Weights of a small multi-label image tagger.
Training: soap at rate 0.0026, batches of 128.
Data: 147500 training examples, 13.3 epochs.
Rows from block 3, named by matrix and row number. Rows with one number belong to one neuron. Each number is 128 + 24 x the weight over its row's rms, rounded and kept within 0 to 255. All counts start at 0. Numbers have three digits each. After the name is the row's rms in percent of the matrix's.
# gate: MLP gate (model.blocks.3.mlp.gate.weight, 1024x384), inputs 128-255
# fc1: MLP up (model.blocks.3.mlp.fc1.weight, 1024x384), inputs 128-255
# fc2: MLP down (model.blocks.3.mlp.fc2.weight, 384x1024, transposed), outputs 128-255
gate.602 085:115127132127087091096133146116166099112105138145137092108109109121165121142151089159153158118140155122145136123114141133148096123156120136127102118123142125121128128116148160105171186120124099140152101100090120118142112155162114118136125128085115127103148157185171131119149166133185135141190130110112125101161164136132076111134155160126141100097125150134099150138144126156089137192097
fc1.602 087:094124132129120146132164126077095156137114175114119126132115121133129141122119154152148102122154086122139142179107156140158104107116093141140170091135120106133147103139127095155132153155090146142127123128135121141134138100149106107140120139186118083151098114111051116168116120135136169125148142119117111121119130116150200155149118148124110179156108126100114092090123124131122108128173
fc2.602 093:143096129072120169132117172147111108119161144131109113145122158093116152114179121199146151122124084112073135116148131065146146122111108099076144105152126082126109121122153167110143127126119151113119143142119125146146103182164099113145089114109124139101136127133145143096150135155124140107100096125162156118140117115134142135123122103137100147131144115140113098127109097141146072132127
gate.603 089:138101121134128130121132137123188118150121108152123134076161079131116185133138131119107123111102125135119110096117118095139144158136125185129162152142155104095164161150114146135138114112124126121147109132104121121119128118118118140161120092140145098093132117144109135115133127164136109150117128137133136128144120119089126175173093113156156119122138101089089152098111158157147093153096
fc1.603 093:138133142135091145134123081139096102166121155108132088161163151125091103106128115170144177168133126128128163120133136116115155109110173155140121093143090119147144103123129117190126148162108148170141126126134150134101129136150117110170085123138121155169148149120123141139172103108164147155135114099115148160089157123132140123120156145081110130139110153116129143130125111125110102165118
fc2.603 085:090167156104154128139152159156123178144152088135154123128204096105126164143141126119105110123174103120106127119105136137109126122151131143124152138129160108132100096140101153142136121110167122153142142135129107151136112145126128108160145133171097128134126155110098094143141138153135139120134122101146207093137136161146145103105128114111112127107180126125134116110129123145123164118105
gate.604 114:162118141098138104121103139119159121096090129133121144126119120132107100157133102145149106177096168111147102090155170101144185180141132118152130171118094152104143160137163103160124109096130135085146124112192152112176097110114135099133127106157159136133130147112136106133171172097132181128111142145128104159122136124120129089139093117094121148096139113117159105110115055122110106126091
fc1.604 120:167086132135145138132140138131143123129132094133146149112113139127128103148147086107141103152121184126146124105141118120128130149116175095133128139126067136098111176125112125121159162105144147108115109123132119081161113142150130107125123114171135137127151151111111117131150143125088152152132158117086112178094126121073141123173106141120157096115136152100174158112096084108121117134124
fc2.604 109:148136091163138137110113117101139122142092171148128109114130158079134114134114177116118135164128105165141165153101099139115141129127120146164122147120091122119157123131141172150140080147167128097182129145087126123100128197147106128140144129054104114114138107156082139157113113132138158135193061140125050119162101092139163130143129118112150141106153076164164109134090145122152110098150
gate.605 092:142092116098150131164149131151088134075105119099121134116130150175125132085146092154120174110120107122132186137116105105113132171091099099109093127196161124123135132109136165071111127113113126105130089121118140105120153147144195125173159135121117130144205105115140134124126100096118111106093140155112130166100147125155135129108129105173096131127118111118106076118133126116147119100175
fc1.605 096:142089081122145131108126168128086135088156102154142156147093093128152108097137118129122151071127117147117150144131123150136095172095141122113119117162181119123121144125115163118083107121124123140127130129113120088131161139122153117163173144114147112149160136096123159130131149135097102114150125128137110130106094111095171116123105092183095159134123123102121097142113071127146141152147
fc2.605 093:110132162108145153108145140137080109135164090146120118100149127112104153145145107127159135135144116092145137182145119147134090131121108080118115140099077163139100148155128097151140147127124119153121129125090122111146132126121122072135135141123132095152124145123094119110118096141128150095146107115124160160149108086092185123109153131094071126119148132150085114163095133126152115147134
gate.606 107:125116097096130125120144140127129134152146128159094095113126138125065150101113135131146107116192171147091090168135160116117147120130119156144135128120109150103145141131146162109188130106128116083121107146149148131136096149144154154119137141145148156120123127126135139111112142146071139165091119125138134090138134098138102102147124152124148125116141121141094142147180111131154167133160
fc1.606 099:143160150124110130140152104117134144144115122111090117129160140129097121125092156133132102120153102130124125109097130119157156108136153118100121100111137112069142167147157150128194144145141137119085155160135132149141150136140154111132110128126110151110099141117110131082110162134115099151076136115154151102118145114127164103165132134114148124103157135146111131111133060077134119125145
fc2.606 102:144139117109100141119142128131125105142172125149147095145126115083196117113176145160125117123103104118127157163102119146145139123116127112084143127107116142134139121123108135148099109142115112168118108150137101139097175128136123176099102148125141139090111164145144106130137096190154117130108098140137111115113160120106141117086125098148182147118137154131142130130086121160143118130137
gate.607 098:135138121123135123114120121164172073125128158087100132119105118095155111121134138112118145126124101100141115135155102139133107131099115093122135089114127145119075132098133110086126141140160097168157152087162102121139148088141130157118152122128075138122116080160157152129096156101128124104096138131132083136149118079163114168129100121111121148133149146118171147117133119101119156124121
fc1.607 097:154157178108109133153100134123180176158093098156119186093166119151119130131093112147161127141147117114153112163135134114127143117138127133114132123080157093151146134129145115128115124122117136142130136175095138078138140113097129129116088130103151126125098103123149107126104162132124122155122132162112115101139136137113189158094116138135109101100127109129164114108132122131095153140142
fc2.607 110:184079085137101146110137153160152096108113064098116127133143122078110106118119121081122063128127132116141129102118148154100149142163119096161129150104088155099081130105086166159115125141154120154102104108169118123186093099121137118129165157143127115112140158115127137133126113120164082111121127127154158102110122145091107105149100136137138141127150135104143140134097121132132118130108
gate.608 076:193101110155115113108138141124132138153148120144141142139112124099111134116123100113161174137143160133138069110188156100122118134118150145189089116125125109143119135132119130136129149137129192163135132093110122115107164159140099093134145144156141142158118107131139118108116132165111155152119140088126130139109147101067159173116132133141120098116127093155134165128106132176099139148127
fc1.608 075:111111122153153141114162101113155131131044140132098106140137135123127131086098138137120147142116146163133179105106085133143160095129150162095121105115131101132125111152157129160120102132143082097167148140105106120167115135123145166103093117133130124112101140159103107150135139117129116129131146181133148128158131172136101085108188080146136145118118163138178143108102167127143128133106
fc2.608 074:121128154155116083149161159145107179115124177137113120104116128102100092095107098129142081131162128143137094183108153115163106114157114138127162184103111102151115174134114154131120133103129121110149145154143163145171087121147159154144143119107096105143138106088171134158098113120135127142080148115151116142111113116123061142154113129133142155104162151159141171121114142123108154091116
gate.609 096:134102121132136139169135139133168116128152098138121133156154164112067089103174113161110182143141136139121142121136127123119122148155155074176138111124100134161083137135167121155099136115153152146149113084142144092106121129141173156121111144124140093137127137141151089074143127122168176125116108120110131168143094124120143147084101135116144134179128136109126129126199130125157112092109
fc1.609 094:127167121137117081147123120105109131147140134141130139113121117168162109150123147097133117176113143083137111138061164108121115105100109132151153117108151109169105202136139086101124110116105138084108117105136133129094126156135109141125155151109130095107151115178162141137132155060159117162085141145088128131088172152100170154112095144040141152148137110122116167120099086129105128150141
fc2.609 096:104102142127145135124137124140112131151109169143126168139156174188103133112148115145136135056091115086122131139135132136070137136131147116141131157125123137131116120138110112110141142161124125132142142149123122119100128080124115147135119134125095123108110119137113159112137075119081092091100105120123193120127101159090145141084114112188106133174117125146121111170132117104135138127144
gate.610 085:163130123166129130168122159107164130115137120138118106155100114104123146130132098163151160140132165142114066145125138113164147140129162115141131135125132148135095107085118155149108188118097142089157130116162100134111191092130149137134110120187087140135124151137120133092138172157188074122123079159136133121142119119130107132132105111065142165116054115119126120137133100094141117081111
fc1.610 083:164158160111124136075142094145100139153149130175126117160145132112147143110118097184100116117106132151150174147138146114168137125112163102144103135126094134146118140118092177139137143125092170155119179136168102163135200114137155098152111132092099149099087129138156089146111121134122146075139120161111156125145098128094159085134183120102116173105076116141147172145137112151101135138146
fc2.610 102:170140142119127092104110076123129125093107124153121153133120141119149168116082101099160171141111143122136129162135129116118126157108116142141147104090158143164105120138129117095148086127120124127105117156127095100137129118119134150153128129128118135136100125117146124080134142115102149143113089135165142102097129131146165107141143154158145155155174118170136138110150121143151121110141
gate.611 130:162086160113134154144117113130119108121154145096133151098131098138104116178176139141147150138119133153135116111083118129130106115133111139123186113133128139137149152155151116134100166127112156171152112121124144136163119176125151191118122130109138170141107134136124107121094110128090097064163149156134116129118134136115120137137159149085091120147163101148137118112101145118151148128123
fc1.611 132:119165130117126149102089118100088111148101107163105108146124132160185155110101114102120116143118112088151133118128151128128167124138126114129082166113133121117139114092109145149136100105148122106099153132136146097126112093124073095137114129130105145165174138117146116142135127128135162167094156111148071143119141125144173120150118102140140143126102125139118137134149094172124118089158
fc2.611 124:120136156093124164121124115177181107113152113162159148156140135156093143094119111151183114143149147119124126130095094128161150132136107106093129105129155140133156133131125098105116153139138136088145109126123094162144099109105147125132104096135149121146129129131132197130134168105143086126175162141156105145103102116151178121138124140092107099124138136133111169138133125098126134139147
gate.612 099:101149140096143122114123089137137123111140065153169090146131113138137125165144182130086107156096103117124147113120130100081131132133140087178142126147155128159115177158092127128142139084103120167122121113107124120138136095093158072120134158162146117111096126135119117117088126145126149077137125103121078148114113136186149078150129079155151138145111131111098154130130126133102098156093
fc1.612 099:120178148129145106084160111139106127153131084142163115133126128156117112125114156105111129111121120145123109182086133087031128134120141120143130164152125090141132124132099104135139149093135123155151107128159110057118125168127153118128113147148164151138128123138114095124099131090173149112107120118118094163079136161144137146137090112147155134130138148165112171127172142125101081128136
fc2.612 102:115129148097127118120129123116136106080145098110136092128102083145114135145124148112161157150071104104137123154135140154172155184096115108146112125143110127133146118130132090084124149144114129114125119151101161145163177111115095136097110114132092120169153138127107118088133141140135137132130103141133112129111148156117108093154097149074193126138112144120078139099155085120125167159145
gate.613 083:117127094121101115124102164123170111172114139161076150090133111131096100177086081143137144118137143142150132169092141117145087102129106122157140138101109151123112110115156126071126127116124184145081133103110120131119156151116115117119134121091142130152157056111115136115152110091141101140116129110120135118169090162130103108115112128101116152095118091154110123106169118150137101117184
fc1.613 080:100116144151142142159131101156140131164148162081114123115100118131141130100139134130132113107098068113156120144143099094145169141107155151121136119174150117160146134140123114170126140123120132136146153130138142105144113124159160156149135139144138143140137146106138080095134139149096115091105128115118131158129142127169114111098124087117183108133133132137154145156164103132128117103123
fc2.613 086:148146101086117141120155133130136167154101161160112130130137147123149087145149109133132087132143181113132101136107140129098145136142102081137131138177162151113146158123166103116111146132142134172156134103075167160075159110141141131113159148119130132156115123115145152132129158107115156126115161128160163093140126099077122128128118133067112102107109123146147112135109170113165140143144
gate.614 082:099158138111114088143100137159128125095143135127088104175141115088107125096162145114124092125151138135165108134098140065144130164117122142154112131126101094119134130102130166083119131158117090150110107145106128158145152141111138167150146137157161154112099102123114080131072195129153144122081182149123078111134138095069096107126141174123123138139134106116120072065148085163123121141101
fc1.614 084:119104123116146093162140115154095168142131130141132102116133102125113141122096137150117178142113126161115115111135131156133074157119127125112135096127157086146115120123149135145116114126153103116079169113142123111108123131129123142070115084157118125154123124153121136132117111150124147130178077080145150118164130179149146152142116106113101106148137154130126157136096117121140122125158
fc2.614 085:067138107130136142125145149148133105132107142160120063118104187154143156137128131186128127127139174141098122123097098139126128109122159140153132131144141105144165107120130112143148126091115139128146151117141132119102138174088096112116163156134121096086143062164097158157110156142087144133099092126066105156106164114144081124104138126151134141167088099105131143129163134146155161134141
gate.615 078:138135099140097120131172148114154130143107110115089128178139132131147137165134132150192111134162124114129138140118094085164118103155120130141143110138151131077110169133139075107116149101116171120092152124116141151138150138176118136115152137141135098119109122116126132137125093147134140141114136119133129118146117091138139097103121115138170095141124146108074158138171125110144143094099
fc1.615 079:111102138108133120121139127166112164155138126167158170124105122121102173112101141113108149090125105142145081161138180120143125107133143114140114142105159128177118127160138127168162139156112138116119110141135138107153114131115122123121125115094124116131125126137131123134126145122156125107151098140128133117139149136136132176132160105130112128134133122190178098120138110149154150182195
fc2.615 086:161161172110141120126131118119132141110146163115104113110143133132109133129137124137124095148151146137085091138154113119131159118181125174089128121113115125061106104166154125115115165147129110115143142098146038154105134097084112132112095097122187161149144137143168124133149129156143137137131131134137132139131128122107114111193162097101157112161153143103126131119159120120130129131150
gate.616 099:152108149113128167119128110100110113127172127136118079110127129157112159171173157148117151140113146116143104088098105142133097134151114107135172119110098148144154168111122155128130120146115096149144131079103093148104129128147142101139154121107096155102171136149119106152140135138182163142101136109092136182111146112145087131161102132148130110148120139122115158123132144128094100139125
fc1.616 105:113140114111110175104099131134064101129108136120077162111113161116149100153174141136143122098131132185134088113136148127131090169133105116117109127113135143099141119094095145154151117139092104127122119152162114143131147157121141168135108144108120128121183127145103145131106156182107106100124187142150110119141175113153137090165153135120099127097134178122141104116119137177142105146119
fc2.616 100:146113122179140140081155096072118124140176169131151143142115092114112101124140144126114116134101129118107152135126150111185118103116112101169160134099140139124056130093110114122136134168126114145121120113133132134141100201113182117132117132131143106149107119135145140131135134141147147110166088130114121116163134171116116132175082137148122094124105113159124123112125127128053128133122
gate.617 108:066147144125169134088125112179110153099108138127153087141107127117115126097137092100113139156102129124112154135070144119128154112116139117178127136124127119095158108151160104133126130139163149148133140125146085067120099125131119095144117144108124110104156092117122118147161128115101121121117123154159153086123097146102085082136111097127132122126047119157110104125107163142113152115133
fc1.617 106:077106116163142162111152134165158136155097115136115100138156155128110157123144102121125155133134118110124153096151101161106120088139154141153127112149133134146154154138087138128093180128140140123121130126106123081074123138185090136133090150125146118139156111152104123131165116157139093124075116134114159081151103139132092157187146111109125135149184141163129090103159143149117089128104
fc2.617 108:128103091097104133145087111103107148107101085132118147153126138132112121123129160094111175127102117134075115120067126122144142078124099147129094112099086072138068113131132134128134098137154105136102093125172177124148133079108126048129114116166088116125147132111149136104179135110095132125099170122121120133092151175119137135129137139135107089149100112108114111124103125153104176134133
gate.618 082:093114100106119126104110123130156140103104144134086095070209144142135143149112142108112140141062118156089138112120121099113114129157132094143192092090122122102131138170121132111103135114139107128146127127152113163079147138129142118127125150109130146139151130112156167139172106129134123145119116163101115130138161105110141111108084100119121099118088140112108164117148149098158043108131
fc1.618 083:140128149100107139131161111140146139163080126138093129094115117137111139161119138142153166135102113111107119120108109172166107136147119158147166116168126132118098131163123138143119166120100117130142111117126117103098141131067151160165170112130157135134137116136153132140157132168134135115161143130111138155145142133129127109113128132118159081120148123115104146169150122143155135104116
fc2.618 088:144161124114113135117122175109143123091127147122133073131154128125086131112153120113097183136165130128166133149095105143146127125171109115161126111141135101110157107132130114112120145116142080085131143135171109158117146137130089145112146111093116110138160134107097123130141139116162142135138126095180154138126115125137129123123119131112134173105166153212128122120163145147106190132110
gate.619 099:176097150102117120127157137119126151123109087146130126116187089126135175116181116150114136163091122141120130128144129114154102109120127070114149144124141157126143110114134124152161055153135162110159118113123101109185128095115115112118147107130142121112135121126144115127104117126152105155159124119111073145152106106122161119084169112162127141107120146134124120105169168137157139154148
fc1.619 101:127162102194123185154137092127087115115181188113145122112116141138124118147115083107179110096152101090079124120128118159141174149117116147130110096142125111137084120167116115105114172109085069113109103160117149126112122162105149145149130183138124132132119137163142100145131139097130129092118141164094156111132144125156126125151126106077133131172100114115125140160120137134111120118095
fc2.619 108:171181139106140110107149110126126188087116140115147103135084147145107140168127138132159155088177128117135133112077166143119108111156136075126141137124159130102155150140112136136127175107133128150076153138119133124124159135101106158118145164112134125165128129142113130164146093147115143102095122144072149133157117121112111138137141119139172147143130126126117095116135102143137100129162
gate.620 138:150101128154130138139088103152126122119117113138114146127127132146167117168188160148123147153133137127150069112134097129125135147154129106121143099164121167123113152155111112155122098131128149140097111139144143105111102119148115087125120103164125136140120107112123124147121126142120117128131144099109128144099109111151110118139168141146157166118141144143123137114133169112105046174101
fc1.620 137:142103118154081095169102101121131124132111101130116161156140135158132144115165119139121135159086147174131085153124079135106127099146139140154113087165119143146077139146110122162096078132109149143098129155133140134098114120131131106142152113180137121143138109127089135160114135125118142120142117112092128123121122123136112169153178081100118124117139169158120136136116155144146088171110
fc2.620 130:119114107150130120142162148143114167138164108142132131120133130120122153136133119096172071120163131106128164117112089119151122122136168165123117136107113110085105157112128148150125166154093113155182135134103142140153163122206155097124093103123144126070143146125137096170131143136094191116099114150110141093125139156150111112121159100160104113114089114135165150111103144153172192120137
gate.621 076:082130094135138151137144126109168121116139159132171143148132106131111113186126111141126074134111159107067145184134131129107127144104129144152119112121169149124056120123156105122129117110131157142080112126113099087128131135120122177141124097100143144133131143106108154127166162111124124149145155134132135125152125144115115140142122124163133118077121126110109178126112133127115143178107
fc1.621 076:098152114109149139128160136069109161125101097120167134118137123089122147139138109139097133140134097150146092135154118145158121124133125146073143106172146095149120102164084139126140101131133119087133134116125142125154111115126096152113171086175133140130122117154100144110100145106114179106122143118143136088124176106117110156125148140140102133160135116106140147147132122088134089097114
fc2.621 073:171105162092122128140125164124136120070115140145105158136153142135154162121125118113129159143108101109118088094113127124118096161123119136124117103112124146139118149158147153160143139098127129104114165176108157113155121111068191115131133131149168137120135127172116126115082161137109097113146093112106149129154143154103143127135135111118094093088155139166126113099129157152152149116109
gate.622 078:139137072125105129141127135140116115143125087144118113099133126150116091110125123180153121142113192131117145107163154117096159152144152114131126142150129157139070092092148148133134115156150110131161172181100111182124115127174142110157141129122102119150130120110110078134126190111159107117145145097108143105106161162128153106098131096100098147121090148091141089154105136107123149170158
fc1.622 079:123085113095134104117126151167098106160129096129121137114144095157122101093105121097141116104157173148133143106121134142083177119147150134121112133084137139162062124117121161140106130175155107149134142173109127105121150149111135132121134099147099143099162161099143079120146159084108109136114131134097102097075124153152147113132102117148136151128131100139136134146127118117087116139150
fc2.622 088:129094111153088117115113131144125117144180113129145147166129173138103105113151123105109151125101128133119124140130130113089141156136157163123100156116168150113156154112121145086116213119108142095143120154161124132136105126131122124138111121115129075168171103155114183141138103176144145106120081085144171108133085171080128131115118103126093133142152092124112118145124122092136145114131
gate.623 097:157139134082093131085123142131131110105155176104126104156164126158110143120147134167071139154093135118107106108178155145069191131101133098138149088130155167107107108148122096149130080139082166092133115131138125123115088158157152140128134105120122120169103185117124124143129115116169114127124110134136054180099142119108132126099147145098115140135148138090142093108123120118090107104141
fc1.623 098:123148124104097097110136150140133135141138176152114100188112138112125122093156088131078134121128113125113130130127142175083155098121117140118142098160145147118098128150130131139154124103125161090147114157105135093112137181125121169145082100132118113148139152123118160123112106120125096132123159124117096132080100149108117115118119137135122118138121131076163119118128111158079112124133
fc2.623 096:118161140119115145090141128137125168113143141154110132159131102137168137118162127093125125159166158114155135121074125136111147119106128119180157147135113177108146104150192119103110153161113119098156150118124167118116098107075147171120143172161079148124116125111141068163120134132180093114164112130123109155140101096122140125121109152133112130137168102128107153129142119142141144184083
gate.624 112:106155088132126122152136137136158129116145133130126118107123084135145144090167160151110125101149149116128140163139165188137128114139116129172169129154145170191132115139128108128162111206116114138071094153116135142128127123133154151134133127098097177115159161122150117130148144110092098128150129127106124111122127073136118134148112112137137134153120112153151119122141139142117120109109
fc1.624 111:086110138084145094159100124102142147141155132130135128126156124131136105078131114144154161102153167091128110113126148174114092118137128092099131133179131151106102135121109134139122132147128157093115143072136100183098162119122106175093118117128128117110155123137188144083142132080090157140127124144108165145140089100114134096138109149157126145170130132109167114130124149120105121132097
fc2.624 110:138124118123128137112092134137088152117161067121114189106142139143149113116107117143120121133109141115152112213167105142144136100122130113117152141113103121125154138092126167168133142095137143124104136152106126124159142109079173124128098172114159133170122143177146161141091046127114091131121119121110124153107137147171112141115154103107079128089133163111127142134140127115126135124132
gate.625 092:091101128094099096111185162148131146130075131135169132110138146109111140115092062116145144115142103100093132158132136120098159129170206162160144134079130114174091099162123092156098126091128123105122159120130122122083176115139154131151125134139111131149130139149130119120109100128136143139147126101157131113136142112118104105139095159072105147148114122139114158121141156106098137116081
fc1.625 088:128146119181167143121123084166106118097150147121099125111088151112105136119157137128152106167125162141118111149139127131155123112125101136091122110092149105118101112122150122147149117178139121120125116125147112134134133138115127115156101086113115151110148138067137144145147130114106103108114108091121135142104134135133159159118132111145120171102174119142162142150130105161150124136148
fc2.625 098:117160097106139138089082112105121143098130148136131098094131130099166118115108087155127115154118139150125139111100126137155148125175150154140132112158092123114136144099148112156109182124123167144155126121112163101136171133132132086119156144137085134116123147129155149155080129112125154154163128114089098155170142151149148112088164122145160123120096114126113083108112132173168130140111
gate.626 104:108112148123115129187151134147147176118126144118121138118090088080106147112136126087125162141122126126110124111130125119114108134144082139141150145142143163152116119194153165135123144146098183101126173138136095155161115075099078097160133161114119136107138130141201115114119113103141109135149158159142133152155093086122131123153152127112164162149101136137089134093122118100145090141115
fc1.626 108:091147126151136096119101169155085124109134131115147117132145139199148129091123149125163162139131126165135138099141126150126137109101155131094127076134113161128141157076168127127149122125151089145140045115133124109100126152131140147131128119129151135143133116114102160121135170136106095103109124130094113108103171127139128107116101114171120142100135148120161152163116132131120114149120
fc2.626 102:120106146118145112136142090101172084088118157119125148149104123099131115113143135095113129119127100125143154123104122134130145130118130120122132078149161174114131159142115128125117136145115105096132138122128156110126170098073141150127104164111105108153083107111162154131142084115096113139140117118122089134155138094118146132169109131101102097137117147136139120141136153101089145147124
gate.627 099:124178098146115123112145108127138145122148141139091133112125147131100129145157110124147094132111163110102122127121117091154148153139126112144123133145139111120095124127120146151166135109075152105123123110131103134080152158126131116140122148121101134142133092084115142140118189124098138109187151111165138134104137130125143129124124124113091152157133110127121107148132141105091124121096
fc1.627 094:114137126159105123100106149141131167095122137148133146116138091147084131133142132095101140134129143110162100169118123118102108112135167101133155080165147112150117119138114106146157118179114114075153135151112128101121162159146127128101131155126108153101206103100116122157137126124107128136143166146119131142123163132124138116120101152124136085140137097115128149118157118156098106121097
fc2.627 096:149118132137145143142127100114122088119176116126123073145173128149100106094134160118125173129135120151119119154153121104108111143161131148080137127102109130112124132127110095119178124122140125153108139132136093128089148112081153101114107135177160108129087128115084100140152161109140154142113124136126088124098154193136109087111144111121150088160109110129145097137085152150125126118114
gate.628 090:153145139095134129127088122154134098153165109132146143155155107120101149154139096120130128101130120083114110151152109074148114135086080152132184115116137128128120133132112159109189114078090127165162119151149138130111122148135125154121154115132118116140145141108155132111131096145148135138157138190145119122192109104150092069097109124123146107148157128157113137093133104163144138134138
fc1.628 091:121112174109131109151099130152155156136074113096109138121140135120143141109135164110149126158098086109119152134117099179112082137146110148091155123154147139135115108086150154132147127144152159128135154157131147136105130085154097181122128101120088102100108176114116148121162099108133106114129108134118079083119123122122138171132112151143135158144131066119129152114149147144099146177102
fc2.628 092:120152118104130134138177106126148153119104098129135163110119165140116085115121138144141146157195108094142157136118155146129132124110132158161096128128121135158101137114132134189131116095128126142103158117162101138130118120199157134126143096107115114131103154117131138114127080125064118116149142124165140145135135148132127124113124119103140145108124104137091123123134150133151179108133
gate.629 099:135132105133141166110117110149126152119170092144111104115115091176142128123115180137153107137104094098103100143110131155140147142117128112132142128106120113080078105123146127165133142116151111127072116099126132084170162144174158136135172131114159154106121102151139123130101129122104115139102096151145165133133136134086132134100149186171096102110123143138113127117123109157137074145100
fc1.629 098:145116141129121131159126094121134087107105119111156154149109168103105150162135068106096144127144143144107174114137147110089104133134110137096105150176129100110163135133140151092112085134094132133135131132127140147132140134091135087117128091159102114145189106146109130111127085128146118072104131159137125093148105155168175125155164085091122105154118099147133116127126156131100173124140
fc2.629 091:213155118149116095106108162154169103148163108091143126136135148205090175147150109111109121124147142134144151162144091158115134155118093121113107141126133135146138148116107119110157106125132139074140070152150134112152163073157125115137114155149118121145105091134147169114132123126164115151152161147122145112152162108108124122118102109126115165132108122123143128096155120180137108121089
gate.630 112:127121168107172133109111122134129204176135113133137166098163124071126142140111128075139134115112109135136125105128143142146173156148113101100145119160145170105126139127154164159108116116154137149100103130108164160133149130111160158109147163163158154149152113130171103138139144098101114100109135144126152146126125171083121164165096120127139142133147109148142162152130135101138148152134
fc1.630 109:109099101149122133133142139128118115133112135113148114155114125152126138108081144093108148078138130170114145133135149112162119126149144078159146065099115136146105073097072157125130138078170119119148137137159156121156118142130126129065135112133166143146152110136111136112175127079132134134125110128145080105093150090148120132119106148130113144124132123105117169115137137163130098153107
fc2.630 104:123149131097119124145121149098077118159146131164116135109116138158119151156113120131121125134111129092108071137126118142113115152154145105141134127178104163128141135129150145183116126137129149105094154086130090134098146160126185102138120135096134114174119133079121143120159147177125131149103148135126135164141107141111120134126164155093149165090155094122101162125133107163122113127133
gate.631 069:118134136128141150147144117148133147156138121112137126126141165134066144145140132105122113153117130106101107118096121128152114113154107136129131121192183102136145105141094145156153109100124113101137135108147133143095155125097140133134126129133113112115113136082102142130158158115132148130099143167149169091155148122133124106139140124106076140163096144158165128123150128089136110115154
fc1.631 065:154131121102142124146152147093132129132157135125126101106117138109150132152127156171135106143156110130131043121117143112121172110145104142182141099132172138120110062099156125123156081132140115118126102144128109127156140134096110124119111112137157125122137103137133119101117132150143117126137135119118087138130111156085136082118113126141129068136156125085146135123136124162099135132137
fc2.631 069:133153128148164166131125152162137134124177125165137147155128102100152120126108113124090165134118163067123127145173153111147132154153107201134138146122128111115115099136067158117150121149106156116091160132107108124115078126122082139124132120086120140152121133114078166106115130127169132124131162115136135177162111122105211160073130106125171101146073107108132069099122147137129074140162
gate.632 095:139110118115101107132111107140160117151150137085124182094097127118093129105114132118121129140124053119120096159125093168095134139134148144169145109156159177085105118119107109137149113127133170133169126131128138108124096121119133132126099181126103143136140141127099132093175145119095125098132123118110133111085101126109113106147147157164105134133131106126125109121152171162142080144107
fc1.632 091:091121146149166154092131136100110109097096127135152119147121142152128111137139121125117155120188132154100196102129129105095117089172108113054085155177132148133132134165158121146121130108134079133158150086153151135125159111151141105108107133132139083151149124119112142129107104120126145102131185170131152130153128143072108080132115086148130139113128163156110136091127128093121107158102
fc2.632 093:132091113096105147119168157144128110103180124107119159102081136109166102123135100144107142123116079137071115096085148109102142137133151109146112195146187128130118138139147147130122103105133129099149121129123173125118145119103122136107085099129105130078127117124115118120117141055081086102128135146150129119122101134114086116125123093136130149154121123135129078129109151145100109123136
gate.633 114:063144140090112141148092129153152119154119130131080075070115126136128094115153126121107137108094149199124155137120177103135106090130167124126142120124117149137109099151137156129115117122107148140130156104088161157167137140145140107101133127131143103164098111092114192140154136123154132100102126149163140113117192121178116135105088163110163166088107151118111135139163124085141109140058
fc1.633 111:146111142126102108132114109128122091161148108141105136169100140112123133116129129095137134155164119093171130101097066119124133131160123157143111164150162116152163144164086127106115120130119127084120119159158132126097168102124131160098165140169119124115122098172142148115136131065124114120123132059119127135117138108091154138095142105183138127130149118105119160138113143178156147119124
fc2.633 119:167121145138133144122130147130143142125136122116114123092132124114122149156159101095128083106098102123099098131134138112122117144151104157134096099172113119161124121128104209111148117148144141137163141127118097140123140137092148170116156133113136119109134142134059102107072093132110135128125141107043160162157122090158127166112138099109135137128105094131134114122124131098151159110157
gate.634 090:133159139135140133130128148104150110149107171112135143127089083150157095117106175167111131093146129161148120139112109106124117125074090173133129094107092104167117142132110163156122111138102128151094091161104149135078150113104112103188133109110103126115151125147129127115161138113119118131130109149130133085152142097141086141111167107137138111163097085135100115143100152133060117090105
fc1.634 092:119170143111148114147117132151150111123101142139164106158108141115139082117121152152115115143122143153088143151138092178112112120088086125135142118149137100184122122099114143158119113121102113173113106166168116107125137166110142115131131095147111088128159162119151145141096115129183115135148170166104126099190158116096115130124163133130154118186182112106129052151116096126109138102120
fc2.634 097:140167146135150141108144149126123139183149145136133171174128117142113118150166141100129140120197101121107105095110123116123105149110118136123086145109119129166088126121141148139155118118146129144122129142108156102146109102163124097117141100128147160158129132138121099103118086121095141064151172124131116112107167148127113117133157139110143129140047158089122144156140177119175168107155
gate.635 087:164100150146204092163124133103112104134130134126120140121111131122113111132125156108095135139130113134116110123137142120100104135096135123139140137097099133120135170096125095111158151142147126120117133094114121079081080155160098135137179123138132157110144151120148131127161109098146149086102149139112128117112108138168137170140112177130115137091129143173169135146152148112145102128180
fc1.635 083:130119150131153099163108150106098151125145109084095158096143135124110131156125188146108084143113126120150082121132116104092128108114114113122163141082118092150147139078101135119107150155153155067129155111176139134106082130141133138085148106144121122152081139138137125088123143145135120087141109122104140104113140173142115123166142123137110103072116154155157154169100119111159099141149
fc2.635 084:086130093097135142117139101108162108126145123155114125120101147136169123121080142122124133140179121111071131142091115129141128094135144134165137135160163111161125139133157104157167137121159102164194148132117155125086130118145152113125106133136093109164135138126143125171122170171126112151125101128114149071144112126128087139109167142137175140116146132114134142157118104129110117137080
gate.636 125:147154141147197107150136093108141128098103138154130093096171110093117124137115170128123152154107107106138090139115157083127114117081107088137126090132111098177111152128109113113073120129157117133101115171094149087132128127132094128130104148099129141143127107146139101131124143136115126114120155126141061163125136125159131117138151115145129129148168158104169123053165147144125101125141
fc1.636 126:128138146125146139180130123105136147149136070104168103120175094097163128140137102139126150136114151124148101131100119142156164102072137116108153107096115121117124181116153107103078104115146133130139141148124131074133116115129137151074144142108095110115139126151149115104141132142112136099131130131155110134161154120146155121128140137125136103146125177122142145081147145132127084082133
fc2.636 117:164092099138139155109104093120143137153141110131136122135108121068081124110101140056127136120121134129105144083112155157120135128140127179101116090160118076144166133156129142078143110129104139128149111158173156107107161095131105129145139133180139145146114133113160147147124100158118078100173115098146137145128158132166133124154161164085140125081077108127117087130150122143091128101120